config = dict(
    model='image embedding model',
    dataset='small charts drawn from random numbers',
    train_examples=203450,
    image_size=64,
    crop_scale_min=1,
    horizontal_flip=False,
    translate=0.12,
    targets=['items'],
    num_classes=6,
    embedding_dim=128,
    arch='efficientnet_v2',
    norm='batchnorm',
    activation='gelu',
    channel_attention='se',
    depths=[3, 3, 8, 3],
    kernel_size=3,
    stem='deep',
    expansion=4,
    widths=[40, 80, 160, 320],
    am_softmax_margin=0.3,
    am_softmax_scale=30,
    init='trunc_normal_002',
    residual_init='none',
    optimizer='normuon',
    muon_scale='match_rms_adamw',
    lr=0.0017,
    momentum=0.9,
    nesterov=True,
    orthogonalizer='polar_express',
    adamw_lr_other_params=0.0021,
    magnitude_pruning=0.3,
    steps=2900,
    batch_size=64,
    epochs=0.9,
    lr_schedule='cosine',
    final_lr_fraction=0,
    warmup_steps=580,
    weight_decay=0.4,
    adamw_weight_decay_other_params=0.05,
)
Rows from block 9, named by matrix and row number. Each number is 128 + 32 x the weight over its row's rms, rounded and kept within 0 to 255. All counts start at 0. Numbers have three digits each.
# fc2: squeeze-excite expand (model.blocks.9.se.fc2.weight, 640x40), inputs 0-39
fc2.120:134093128128202128160128117122091092108146128088128035101156109063139157128145128142088128120117128201169128128071128128
fc2.121:122121089128128116100121100133137144148128146197145128179110107038128128128095128121128074121116092189140115099128030128
fc2.122:128138128101128128113128111122135150151128111210136128136154092128122141136119106140121128108112075255128128142113115157
fc2.123:137141103171250152140099106133115135118063161128128118128122128091182136135086121138119066110109128128163122186135128128
fc2.124:151141102099167128128077103107128109094128128125185147128060177208145120128133073121135093145146088103138140163137199096
fc2.125:132153128127046158128128128155144105143057199201127091084105051095143151128115128111108134134118101123115141128137118168
fc2.126:118128132205128145106055096128115120134128128128160096087103174051128128128117134121134152101119199128203154128089150138
fc2.127:128092108075051113117203101108143098099128147042128128148153168128101128140157106128109185133116163128128109109109128180
fc2.128:118136152128128134146128142128128153128148176009128173091121128113150165109120128128170128141119217128128118078128186107
fc2.129:155151109128128111146179144076163155128175128128120128073053181128097128128128141096113066117128092128184178171093128161
fc2.130:178093106128093120141074116152137079117105128128110125128115128034077136128115106139093046107111128141128128128076063119
fc2.131:118120124110196128108095098116141107107083122186103128128087176144128117128128152128110108122100013146194136128171128128
fc2.132:113113117055129113120128119115124122109229128128101128122123140128138106143122128128121128118113031128184124128137038160
fc2.133:143189095128128142128128128133128156128128146237128094118128042146141150145120138138164128120139068176063143128128156128
fc2.134:141114153128128146128209180128148128116128174128162128146128196045128136128128075137128058137133128128128142128120207115
fc2.135:107128089128128169113128101107164106159128204128179128128128041079163108143128086107107128128085063128097110128120182128
fc2.136:144156098180128119140126128128134100138063103158128128147123160117116107128160154128135163138155000128128112148150090191
fc2.137:139082149180128144128128105122094147166059063128128161091164066128128136106104145128104153072102128148111138128119049086
fc2.138:137142156128152085140128175128119213151076107129128116114137128134079109101128128092150128146134050128128128065147188193
fc2.139:145114115128228128128145128152128114128128177158059156102104069138110112128158109148161233128123095128128128128121128128
fc2.140:140170153082128137146082128107133120128128099128197179128110110162116121156128128144128141128149128230171170128175184082
fc2.141:106140128128175128128128140135112128128128060128165128128128090128106123142128134142117053153143110128185150027139037128
fc2.142:094115094128128128134090134121168128162114074128100128128177003128147123128128146111128211128108146119128115128135084092
fc2.143:141148144128128145089128142090111138155176102086128077035128084128152155138161108128128128128101128190094142221128126128
fc2.144:099121128000128128112046107128133110128155104161128125139124128128149111128128089108146148128128128128157133128128176128
fc2.145:114096158128128113118128164146138115067144104128146128128128223128148108128148081128128128113138128128128115128128128255
fc2.146:107078128128127128128086102142119140121102046092043128154152128061128112128128158140104042106120128168109133090134128128
fc2.147:115101146060249145128106136124155109155128128117128128128160049128128139120162182118124128140128080103128117150105128085
fc2.148:108119128202128122128128159098107118128152080128147072136148102076174135177119142107141128116157072128125128128081189211
fc2.149:136116124115233143128128128115157128136206128128128105119128128207128115152138113113114175151140066152151128118078128070
fc2.150:128128147128128136115128113134119088122149124097200129128128207149141115144120128111136128140128128113255135128128051137
fc2.151:147112116137128148109128114114115167164202071128077085145153128104128138114106128173162128128094054128128110172114128037
fc2.152:097110150128195121128128128128135118128128087072084128138144098128108110128141053128104149128138128041187078128122055128
fc2.153:150138134023128122111203128128090146145128128128142097109111123035133128145121122116115145140128087157128101136159178181
fc2.154:128128144060128134100051117144117128143179160124154128094153128128140109128132121128116088108134128005118128114114191128
fc2.155:128128140093128145128128136134122128120128113228182128141116188085134113120144128132128047111135128217180112106115128093
fc2.156:141121103088087123136102097157166128142128164128085109128141097128139153128132135162150128137141128155128078128110016032
fc2.157:091128128092230119113128081133118128128141165120130169122100113197142123109152134146117128132123165177180128128144128216
fc2.158:136134145128128080138188078108163140141079085128128119117117128128128109119128118120143100142128070128227103128114049188
fc2.159:103153121177128074144216128103121140128128165128128193135150082185128128143149087122128128110145043128133103128136128183
fc2.160:176115128202128115158128120128128138175201148128158057128138182063120122128128144115082073128104128128082109147090128146
fc2.161:128094137122128081144128122128134157144128128113128063113118128201081115128104136156155128105128094128107140128118215235
fc2.162:105116162185200107128133128106117172136128186128128128128136110008145128128169151143095128117107128158128184128157128128
fc2.163:148128137096128137140128138135144106140187163097084128117114063223111128150128098128117210133099128128128141149099207128
fc2.164:128120107075167146100128089141162104100128110185085128064128229128140128107128161100112128128128128128128090136150084061
fc2.165:118099161128141137162128104133151193137145061128128128128109192128135119128128148119111187128160154146107143128184016128
fc2.166:128146142128017135122076145098115148143237128145114167094128128128154153108128128128139128120128106135128138128139200148
fc2.167:122116112070200128094100060103128134141155099101128132128122126128123148128151164112106178128128144173241121128090128128
fc2.168:111148149158059103116056128128145085090128069147114128134134193213115128100128102100135128143112128089127128135062128128
fc2.169:119136128052128133121128157115106128097038098059128128120158071080147143103128105136084067110107128121114138128087163157
fc2.170:128138134115217155144065104117153108133201128128128128149128076128133118155164152149165177128145070128206108128107122128
fc2.171:143105116128133128137128128099119147128113037063092061128128061130098128150128128154160171114121150128056163128156128076
fc2.172:105128089128077122104128128149128141119128185217128128128128128128122149128128094095148102128128128128118142180128218033
fc2.173:099136139128088113090047105134085088128128088128179128100146128115148154156112152150148128122118114128194118214095099074
fc2.174:156128118128031128114104128098119140121179128128128128085136128089144122147119149123080128133142114029128113165118195076
fc2.175:120122114053121154111054095112128128133134086152128143128128100128128128107128082167128051111117042196128115102153125128
fc2.176:121108123128128128128020156102109119120128110135128134138170211163112123128109146112128153149136164063128138204114128078
fc2.177:147128138156128161128128159122092117111127083128128066165104128087116135094076154155120189128116016100079128128147159128
fc2.178:128145101176194153107128112128128128128128128128128160115154183119161166123193128128135151128128054064216116128116084132
fc2.179:113113128128157132137128085157118144123102096172112157167106038044132128128163134136162100128105190128072128128120178162
fc2.180:121118107139128141105128128128088083121159128129174128177103128128093128128141121128114090142128197139209143206128221128
fc2.181:107109110091028128128128106123128157070189092128078128150107102128133159128102090118152128140128128045128128081085128128
fc2.182:119094075010111128137128137133092128143128128128177103139111153074115097121110114147148093120116128205174128095112110104
fc2.183:137096093101150128107050108158164158092128149052084116113120059177096094128100098128140128116142128151155110128104075096
fc2.184:137128142110172128124074116133132138164152128201205205128119122128128140146141165124110128120122128226128111109128128073
fc2.185:112106118066128149128066139152122142085128144118186128154122152128134111149128122151122145099120128155128144128100128000
fc2.186:143144164093128128128102128115137149128143067128086132117207128133138163167144175153149128140139148134154116163180128016
fc2.187:128111135178128139128050128128158139128128185081140112091135128068164149151056160128077128115108046128137111128094128128
fc2.188:113134116213099128094128066139111116163128128096044165103134113111106128150116136152110093128128034142128159128128135170
fc2.189:118128137178128112128128134128143123138135128095185128164101218125120102128141189155062117128156128128210121128128128052
fc2.190:142128128082128106152128095139098134122159128128128128104080128212155143148198128115140204143105063103086128113065128155
fc2.191:120134143186128108122112183092128101139243128133128128117119060128137133128102120174218128136137128083128128140128128128
fc2.192:144139108128193128141031128124128141089128128166128072151142108100128114128128163116123102140101128217187123135170128087
fc2.193:114115139125037115134127161090081128142155114152047115151113128145092155095128154103161088134105040122128134093162128127
fc2.194:137120104053117121119100143148112128133184085095089177147054128128128171154169075128164136119128062128144138128128152184
fc2.195:094136128099012128146098071115128094137128128097106128120128128171128122114070154134109128118128128205196123128106128106
fc2.196:134142134136182118122091128122128069122151128236074128141153128182120151159141113087107128135108128172081150128128106064
fc2.197:119108128067109118128190132112128128101140128191196128135142128090133114116128128124128018111128123218131128128119128128
fc2.198:103094147128128150141128108138094140087072103128178128122128067128114128128158087121150206141119233128071139101128128128
fc2.199:121128140087072108101040116119123128095055128128064129093119128128128133162154117118115128148118128065040136134150128128
fc2.200:115113114101255164128128159128147113105128156128212142139116128162110128119095150149119176144133092128128107172155093128
fc2.201:128128143138128088112128133128133128160128095079092128145147208111128128128115176088089128113113037145226139123093113128
fc2.202:104119123044128116116128128120119123122173128128147121108120226128114128134112078109128114134128138128128147128111176244
fc2.203:168145153082128117065128116101096146079193128109129172128122055128135149163128149128141128120118128074128098103118096040
fc2.204:104138114090043137114076136137113133128137140128128102116107128240138136139128067128115082135128128045128106128147130128
fc2.205:174194119128128113106043112115113111103128147128161115128182174128145113105128128147149099128108018128183128128128128128
fc2.206:141120101128128128137098128134121115128077098225128128153128128128097139089143087088116128145128128012094128128188109128
fc2.207:113138109188201118103108072136122142138077128080137128128123189128154128128167110136117128112135077128228128108085128128
fc2.208:111147157133145132120128141124095137155210039128035128141149128128142113128090148153128073146121128128156135128128060165
fc2.209:137128115128250144097059143128096164104128121128119163086139102128135158084177153128153128128162128114157189128148128128
fc2.210:128111171084128120167128090119128095149072011128128128115093128070150146128102143159140128146112128120128118156146127206
fc2.211:104128106116188095111128155128108108171184137088084188128072046109141165128200118122122128128138130086169139116133128128
fc2.212:148128110062213102141128075128115122147087100128139128150110128093135165145152165134104128128128128128183138232086128128
fc2.213:128109145087088128159128112103113099149162128057128128081058128128114107147128176081164136128097052128128147128179137067
fc2.214:140088095128062178103076128087101128128128128128196128107093117134128128128139177128128053128157128131209128128159178128
fc2.215:141150141128128100118128101120099117143089114088223179092104163128128121102155173143146128108162128055053141128092128092
fc2.216:112113156077094137116086147134128117128128128128068128110162137094121128118072124128113066114128029172128148128116046109
fc2.217:114146153054128141138143111115128136128062128128128128098128128142119135099134043111128139123110128217071113112094206128
fc2.218:139149132108238123128180090128112060128100168128058128117121082128142135128128091142136156128144110128128117168134193120
fc2.219:128106133128128095117060142128137119165128094108128187134149096097128120141089128128112000159120128128190107128141128105
fc2.220:119128153049128128128080087176102168151128172161156131112108128128169128128116160142111111128128138154208105113152051176
fc2.221:110140139178202123135128136128145157106030128156231128137128128085128116124128090112157174136128122096113118128128145161
fc2.222:128154090231128098120128161144136149165128063091128128153160128128102120128168128144111128128115050194128077128128128154
fc2.223:108065082173128128101085141113140117128095128083045128100128092142128157101159074128128108107128128128087155128093111046
fc2.224:168157152127086107105132098120146128100186128158089128077141111122135149114128143091119085136114009116128153128117061109
fc2.225:128134121128071103143207170134143117128128053128128177096057135089121128119128154128112128128138068128198159162099128125
fc2.226:146121128128197107128179128121112150162206081145172122128171128128101142128118156104103128121128147166128128128054040119
fc2.227:152085091128070110128128089161079128128106204128157140158079079128139099128141120080084128128111095128216147128140128107
fc2.228:144069149023101134128128086128120128121078128128157120099104230128116121128159138144128109100117111119087140179113128138
fc2.229:118100151057170117128103082128115118093109099128113128142109128128142123128128152099067128128135107222232105128128107128
fc2.230:128121163050077148138059119128150192109128077089128128079076090128134097128135128118146128137128128084204120128113149128
fc2.231:114134117128207116107094128116150119128128222128128129099095083167110155128158128135138195139128078114205119092123139103
fc2.232:144128118128128112068089110139143117080167128190093128128101128101139109128041106115152142128108128094128146091172046075
fc2.233:109106101128128136106045103103103089142195143214128183137120128128118072128128128113128128136138152128196120128108128066
fc2.234:107145110127119128128128128146112139128128128128128128143156255128153123128141100157145091128121047128176104128128076173
fc2.235:143104100085057135096128107128110165116128049104069187163117157128153117128098160104117128128121087128128109128115043149
fc2.236:116077128128255111138127189121151111128128128128187128082078128128139110128089128128142163153151152093131112128149128160
fc2.237:156128158094096145148134139110116103128128128128128158128105215047136109106107142138108178092141053147142128128176166188
fc2.238:110123137128062128115080115138137110136128128128128191114110206057154121128140128128147086119113128069202135128120121197
fc2.239:143128140128128134167128128144155094110128172210144132095143128122128128144128128128121036123128128245128103143111128075
fc2.240:137160167128192121112149117128107171173057128104128181121143065093139128128128128107108099116148175130219084128141141134
fc2.241:100128156033118148132174087144116121113098106084092128121128068115132112089128140128097049143143087128128135115162128192
fc2.242:135122128189059139128065107139117135154132076128175128128144094177133114090097158139134085169112053096181128128094128128
fc2.243:128128142123182143106080134105105121128130128128169095128145028183141162144089128128091047112159094122081121128158113100
fc2.244:123142088031128143121128145128128114088057182078128128141128116128142145106102116124146067134128075128128128151092077069
fc2.245:136128116092079149147186086095092142124128105128078128114128128128128144128128113118122128113154024128037107103134128068
fc2.246:135140150160128150136150063148192128128143148150107020115128128128161157133065097128128128121119128128080137128142128208
fc2.247:145138153087081111102021141134128128090048080128119128111142128128133144141128099147113121151128128088066128142065128106
fc2.248:104141093128191117147172128150110128114128128064083128140096072128098144128109128141128208128114039128080120153085128128
fc2.249:128137141144239147128152087072161139144188137077183128143123099137110148128128114103104128139116128103156153128128128205
fc2.250:128105140128125142128142113121107128128194088164221128128128128128128138128164093116108150135102128245167128165123114081
fc2.251:149104128095193151093183128128107128115166128128153057128094128096118128102108078119095128116141149036128155160085100167
fc2.252:128157148101117118111128099135140118128000128029128128116119128128175128128099116144095092144119128162128107128122146128
fc2.253:133140122124175151161176158128112128128128128128128128144119120000118150104136128123121064153122128200128128170085128128
fc2.254:117142146175132099096120154113128128117124194182198128098116128049192149128128170117128076094107156154128120128187128128
fc2.255:151141144063094141113163142128137167101128147128203128128142071032151128128161187135104128128112128128128151128177074132
fc2.256:113128140128128128136128112115091136128128128113128111093106128128117140107090113121121081120137046255128095128158180125
fc2.257:122144144128128089109128116158146142175098064126128136120138021128134120142176140119128206128128107162072136128143088180
fc2.258:156159103132128153142128149143085152079028128036128128097094128100128128141161076151128153138137149064128156128128144128
fc2.259:128128140128114110134132128128137116128128119194169128124128123119146147111123134120101128139150084255074160176142091128
fc2.260:128138091072115104128128128128158137104143105128128128165116097058121157118128116137103033128173096163128128194093111197
fc2.261:104115113128240155100128121134128114116128128087163076089165180115128136110158128141138188134128128056176128128117090128
fc2.262:128106104128160136122128104128135100090128151128128045105168131189123128128133128106128039154137215128155121178079128119
fc2.263:121100128128128146140137141128133154109245172086164140116120078174099128128152128139141222120121112131158121086151100128
fc2.264:136179157134128161128132128106128169156128097128217116161089128128144081128109148116152092128105036140128169152200128128
fc2.265:107118141037085136120053105119121164108128107099128128128157193210142091110137100128159101128146074128149141106141128128
fc2.266:141142159106128114144098128108101128123166086128146128166153128128140115124128128136134145138128128048175128121136128000
fc2.267:128106101128176160128128145112114139112208128106067128159082128142128184128128156118128128145099014128158121138128175128
fc2.268:117128116093182142109123123161145181147128192128128128123117031203108145145134128128160128142128128218163128152138128128
fc2.269:103128159128081102150128128209128087087128167128173135159156128128161116107074128119141085160115128090128128199077128188
fc2.270:119102112087223092138128137112091117083177120087168134159136128128145137128202176118150136145101113110169138128132128057
fc2.271:140119128085067117102128079145122128116128150109161196119102238128134128128114128128138069118138128179198107128114128128
fc2.272:120136136154162111161128113145139109152225128168208128128082128102128154146140139128165128122146128045128094137185122092
fc2.273:139111120061128120145128094120154111100035182138116166103134133109151116113148085144160171128148128128199145128103052128
fc2.274:146134135091146140128117065124112118122198128199078128145128176128134120128111209160109088110128128128206133128146128077
fc2.275:101118128169217114154128114135085169153063184134153128087154142128107128128142192119122173100136128090070128128171141128
fc2.276:114119143128235142133128150119102070128108128043094128128128126128147111108128128128166193128122128064186143128142152114
fc2.277:128100139128128095066098112164153117128128128149128128112146054079128140119084145128121128128134168128159148104160128002
fc2.278:122072109155128134155128128084103137158128107128048128138164068128078098140143128105128128128158128082128152128143187034
fc2.279:098159115128128149121079140128123114143071100128080143148102171145107151128152106110114075128123128019202156128128128082
fc2.280:142115168151128145142128117117149153134057070128192098082159081128128140144152128062134102101103030128128141128153128128
fc2.281:089138155139212178161128128121163156148110084128128168097128033128117118115095128138167190136146128077128156151135128128
fc2.282:118128158081112135150052057107086128090178128142087134128128065211122119128128182121128128128128097128122128170090128128
fc2.283:128112143128073178120094089128115116138125103128040109119128128090159123151100120139128071119128021094179128140128143128
fc2.284:121139142069128098128117128114115121128162128054133165104119128159110157128128172149181174134134128051029154136158128128
fc2.285:118108138065128165136049036083099081101128128128082128139102128122148107162128170159120110128138128128121128186128182128
fc2.286:128143118119218133114158128114154128107185128154128122128142087173120137116177198120114128128118191157128117128134031128
fc2.287:104165137128128151106090128135157109108128085098127128163158048128115137128128101128128128151134068136085091128206221146
fc2.288:128120128128128128084128083109064180128128128128128128096128037128137128128056066128108184134128085103128095069146128146
fc2.289:138093142128024140087116095128128160142099128187128128084101128192128108128099128128170128128141129128109140134092205175
fc2.290:161076122055128156111076064100113128141128122104073128128128128156108122106115119128106033145128060137082114128143128146
fc2.291:128139183146060157128128113105153119116107128128085218110095133128169117128139100141150154106145188128149113033155128128
fc2.292:145122128117153167105073138128154106137209128128128128097121065217086117144128121133128211151141128167128157152096128114
fc2.293:151110128083128120166128135128135128051063042051140122142128128143128110114128092147118128156114113128128100169119128048
fc2.294:128121128183128139145128179146150128112128153069185091103099140128122128138164096115117082135090128128114128128148001108
fc2.295:128137123128128152142128099137143128112195073173213158128136049128137118128145154101143128137120057128204138157113154122
fc2.296:132160108169229145128128149122142153128101116128128128124145128058154135112128128128139128107123025134128120155117066181
fc2.297:122106162021092139144120141128107108117128091080091128110128128102118128128152128138108066128103167061096128082103167084
fc2.298:140119148227148084154128128128133122150128157105128134117172121053099148128128159128110144153128128060061076112146173128
fc2.299:128135128091091128108095103110123141117214118128166065105100128128147120128124086117138128128132070128228136128140156196
fc2.300:093140121153128111111095119128140105094128128111128016121144128192113134128128078106142159121117087070128108165101157057
fc2.301:099103081091108128128088093128103119128128128143128128103107128151160128145170143123116057133111102128128150231149051072
fc2.302:118128121128215149157081128153088138106128110128167128144149063128137101113143102140109096134132148237144136128128076164
fc2.303:128111137139242128144144161128152136128165181104137177122116128110122115128158118160146168150128044128194136125112128160
fc2.304:094150156128128106090071128108112171115154070100106077212150085128079174088088103154106128128157148084128111128143116128
fc2.305:155119113128128105147126110128140140120184153128060069145143231128128123146150139135136022109134089128128142148116147128
fc2.306:128128114056128148142128128128071128146170128128048169128128087128128135095128180128090070116139128128198145128092097188
fc2.307:128128146044128134112128133103103128114186079072152128128095235128115115128147087128121071139120128183103128128110128135
fc2.308:138095145128083106150128128144128107077128104162149128096103228048154134128089113100128038109155128128128148128136128128
fc2.309:159133138128200150097071144121119138110112070128128128128120127109128106128134150121135093121109085149192101128171075025
fc2.310:134128121104138128128152162114135128128081128093240103141119207067153139137128160107156128145132118128147128115114213128
fc2.311:128110137149225128122072149128151157142213128068195092111128128128118120128134140128128128112115128191128136089092161128
fc2.312:128154122114190128128079054135117107143128156128128128144114128128134128128150077122093128137159022051114114128184128128
fc2.313:119128128157108120110128142121145139154128083137128148109115174138157107128128104119145229161142090230167103151128090075
fc2.314:136128133128097150128128104128165156152105168128147080141138050128146128104165143128159139140121180124086166128065214191
fc2.315:169140146096136128138093147137146114108128128076159080109120128055146113148128065133128128122119171174141124128106090018
fc2.316:128128135080128120145166105128137128108028095128098151157158128057095155148084128128128119154117128181071128128105128198
fc2.317:089117159128128097133128149134116093094061111128128066138128173238144134128165117128142128128149128093154137090113055128
fc2.318:145128137128128092142093128115128106119128105128128059137151066128120110158238057153154128128128128182128137128128185167
fc2.319:123128137128193159128123139128089148092176128028198113104128128176098128128128128163096128133112128128128128099145128042
fc2.320:128116149147130135103168128143113152128128071049115128161143128128116122128128109128112176144128225051128128097136163196
fc2.321:128139112050145144128070128128142108104128142186128104150136059046128128128116062143118128123140128128040120116117128137
fc2.322:161120121128120165122070128118110105128128117107128128121150067128094128087128163119083128146133128074251099128089128174
fc2.323:111101112158069128135128091112110097144128118128123128128128128111169135088151102134077128176128130059128163128147143003
fc2.324:141151122051096141132096105128128128149215137186126128137134102194149104136165151123101128136119087128189124128114128055
fc2.325:128128128128098155128095056096094128101160098175114059139081128128098120128159086120106128142128128166122128128150178028
fc2.326:109128128173128123144108101134141150111134128167128122113156000128101132112121128159102193113142128141140146098128093077
fc2.327:103150102080128073116128135140128111128128128128128128140101128124085146116163128096143197087171032143128128128045128075
fc2.328:108112124108128134128096091128138128100128128067111083123177178128117140128161128122107036119145128128204151178093177077
fc2.329:146128121128128133157128138143120151146128074036162170134054186050102120128128167098112128122118128172089128128098166128
fc2.330:133109117162128132135132128133172128128128189128082092098099128137102121147164160137152195120155000128144161128128128128
fc2.331:128095128086128148144176128140120146160128201170068073128128081128128128128120156171128128113169128222099140128091128169
fc2.332:178120143125251120123086147141155128138179118066140102084111177128097144140128164128106066145138128128128110128134128128
fc2.333:128145121128170128128097133114136137112093155128086128102141083128135134138149153112114187134136187175243159146099196128
fc2.334:116140139201128149122103128122142128128211128076159128116133113116141132128153115128162093119118024088170139128138058128
fc2.335:142108073128128128134060128119128141135117128085098177105119178128104115128089103142103128096128013128119128112128076181
fc2.336:132116095094066150142091086128128128103109128054117201128113146128113128106107128142082076149121039128128114128093090158
fc2.337:112133152104000098138110078146128122128128128128068128157079128102105115108112088134123128112128141128128112128097071128
fc2.338:128164138158128128138128169128112147083025108037188103133128111094151102105165140128111128128142134098128157128091077128
fc2.339:123104144174255151141128105128128136108173089128128078142149042128145145128132123133119128118142128157128109110128073128
fc2.340:116123128092128128175085160106140088110246106092068170117116079119108134128110112143168181134102128089128122128128128128
fc2.341:116136149128128128171128106165174176128128128128128144114198128221090166128163116180106215111111128111128135097152128155
fc2.342:112119115062036144139128114128157152128128110184094128121081237128139148128088128138155128144136128128178128097116128128
fc2.343:157153189202128114146128107104200135107112128128172128107128187128116138111091149118113068128120125172182146184175128128
fc2.344:156138134168128128147149123102120155156128082067226128093093063186122162128097139088113128083120128128128160162113128089
fc2.345:105114128201136062190128177154149091128180106077128128094128128128111097092128096111111119154117203128128141128101128072
fc2.346:163128128128109128178128140116099103139128195128082192147109178191138108106118128128107128128145128175128118093128042194
fc2.347:128128135147255152145128117133135117146128133072117128111170045128136128128124149143128217118128135128147122128128128128
fc2.348:160139128101128102119128098148120112146128172189079128114111116128105145114098110111139128128128128161214136147074093237
fc2.349:098142128128180147135128120120111128128128089074128069085145155169135128128128146128118093133152128091242134128115084057
fc2.350:149128128128129204112142116108159076149128128128128128101087128066057155113128128104169201111089192128128128073105130120
fc2.351:117144163172183138114161128150139133153158099190128125128108128128136112140128112138128071137112171128237139164139085064
fc2.352:119128122128099128144145128128128128137160081153163119121151099128136106128140110138096254128139128211049116115149099116
fc2.353:128136139128093149128090091105150137128030064107095062136166087128145104146128116113128140128118128128178150101128165053
fc2.354:153151123215144112128128178135122144117104116087128132166128100128140136128166128128109128128128000128128148128153096164
fc2.355:128112149128128128104128128128116121184053128195154128155128128059141145128137128137109128121163128238128109128118091190
fc2.356:162110128147174146118120128121150191118158098170128161144128102229160100082155093103144174121128066128128128128169128089
fc2.357:152128128095073128134140143128162106138116143110097128135119128128151151128128099109128231158128187138196120128103187206
fc2.358:181097163128128140113071071094128108145128088079046128134109128186119128143153115108133190150102111052119137128128128128
fc2.359:117116136128168154090178156132128150128131098194065111128132068128140134128135128164158156146128245091128119122107128101
fc2.360:109078201128171155151128066137104082151128120080160128128115128128118128090163141113153018147128128147128101100100128128
fc2.361:121144128047128102123128128128119109081128168179128174151113128128142111128143173149093112144104071187084118128128030128
fc2.362:105141115128128128128175135113128122110128190128144128080128106057075137128185097118165207073128055124128139128173128128
fc2.363:128133141019175160128010136128144095107128128128128128112103124128121128128101134114147090133110151070128128146098128154
fc2.364:128152154128103121128128166111116102114227128133128111128128128129109112102128183122110128120128128037208148128128208128
fc2.365:128128128128077133114128128102138128174162164234128128139139073152140117128128116106112132121136165201194136128178180112
fc2.366:108141109163181132113128149112187124137148146109142147148128034205138141128163161115162201128128192128150123152111128128
fc2.367:128111139185081159112061128156147120113191153138128112145136128128122119128128128128128116108128074128243149109104128062
fc2.368:104148133015087082098128142133118148145128153128128128160112112153128128128128166128115128120128096084034098139104068128
fc2.369:099128093078128128144128138128128128148170128128030081106144128128157147128105128140096128117140048128158104208157073128
fc2.370:144106128072030128169087180141099174095067070121183128073096128128105101128128118121122128110120128154147128128109128128
fc2.371:120145100071088138154122109119099119147186096128128089128106225128159133128142107145117128136147128128128115128128128247
fc2.372:128160121149193112088128104107146167136128016128136128128136128077111122141156128118128128140133096213126133128106128196
fc2.373:156122115099251105128128128122161148146214128052128128103068128128107128140155120111128128128117108128128132165107128117
fc2.374:138145128235106076120191107135105141156128128128128123110144144092141128122128108128158128137120149168128111128162015128
fc2.375:128128139011128093135128201121106155106128110155128128128120207152110118128149105115144128128146128195128137170102103161
fc2.376:128128128081055128135080161139145103113159077128128128115087189166103124111097123128118195128144128079152133128117066061
fc2.377:117117113120182152104128110119092118152184128164128128086111034168128133170128188122099163167115115124064116102182129128
fc2.378:158116098082128143128128109146103166104161162128138128100121197128119092157161162117136028143143133178203104163106128128
fc2.379:117119109128128142120181153115136116151164108078095076122128128073136114124165128111116228151116041145128110128150073109
fc2.380:139135144148195157116149088148119148128128128128217128128167087187162188128166088121121128134114048128116166128145156128
fc2.381:128104096128128128107128179094128119128128128158128128128128031062154128128115128114149166152136020128141128168185122128
fc2.382:128098128128128128122194128105102128118128128128128099153122255128117108133128128195128128128150115134128088128109128128
fc2.383:073135128084128152119098128115128105101095128045172128164110106245158144128112077111117128128110128128128139136083128108
fc2.384:172137117072145147120128128145112128080128128128128134154128200188159128146128128097062096134128068157037148128095106128
fc2.385:134139161058128144175128104151115128105102128055128128093072216128128146128150128128103128142136062204128143109122128128
fc2.386:118128136016128128121130086135140123146128110074122131153106074178136117128079173109116088141116057099155149097100107128
fc2.387:110163141128141154096128119138150103143128075065173128185112201128138111128095128128050148128059105079128121128177128128
fc2.388:110103128066128102164145128184163128091128218128128128155115128128128118141096083116163092128112128128040146128103194128
fc2.389:164165152111128156128128092128157113136128085108211128139118128054163133155133152128138068128135043201128110128114128128
fc2.390:087128128128034182104106128111128128112202116056128128139134128128128137166157105128158128101128076128128078117128096191
fc2.391:115161138128128108136128112140124104077128109128103145171136165128111123128137169123138122148135000128128115159097038128
fc2.392:106139113084063115110128109117098186108128128128160235114052128128141135138193128141165128144145128162128145157140158128
fc2.393:116087135128089121134119128128143145110128087095112128116101128128144178128079231128169189098128128123128144128128191049
fc2.394:112118122072197118128128114142140138128094044118154128121106162128114148112182116147176169116135133128203114128116128045
fc2.395:187113080128128110087128128118103140149128220128150128185128128128091113128128074086109131145128175128128097128120032135
fc2.396:109174136128208137115212102109112144128128216171123128118128128128110152078102118093133128139128087128201142144104128128
fc2.397:124121128179155128118095148119145142133100128146101200128111219087138128113103149140128128115116140175147115128107157238
fc2.398:121116132065106149120061097151128128102037171074128087116116090201116128092146120111140128105135074149128141128100128113
fc2.399:164112080128128128113079096113071171113140179076128059079142128128149155128090157148138128145108160128128153114128036128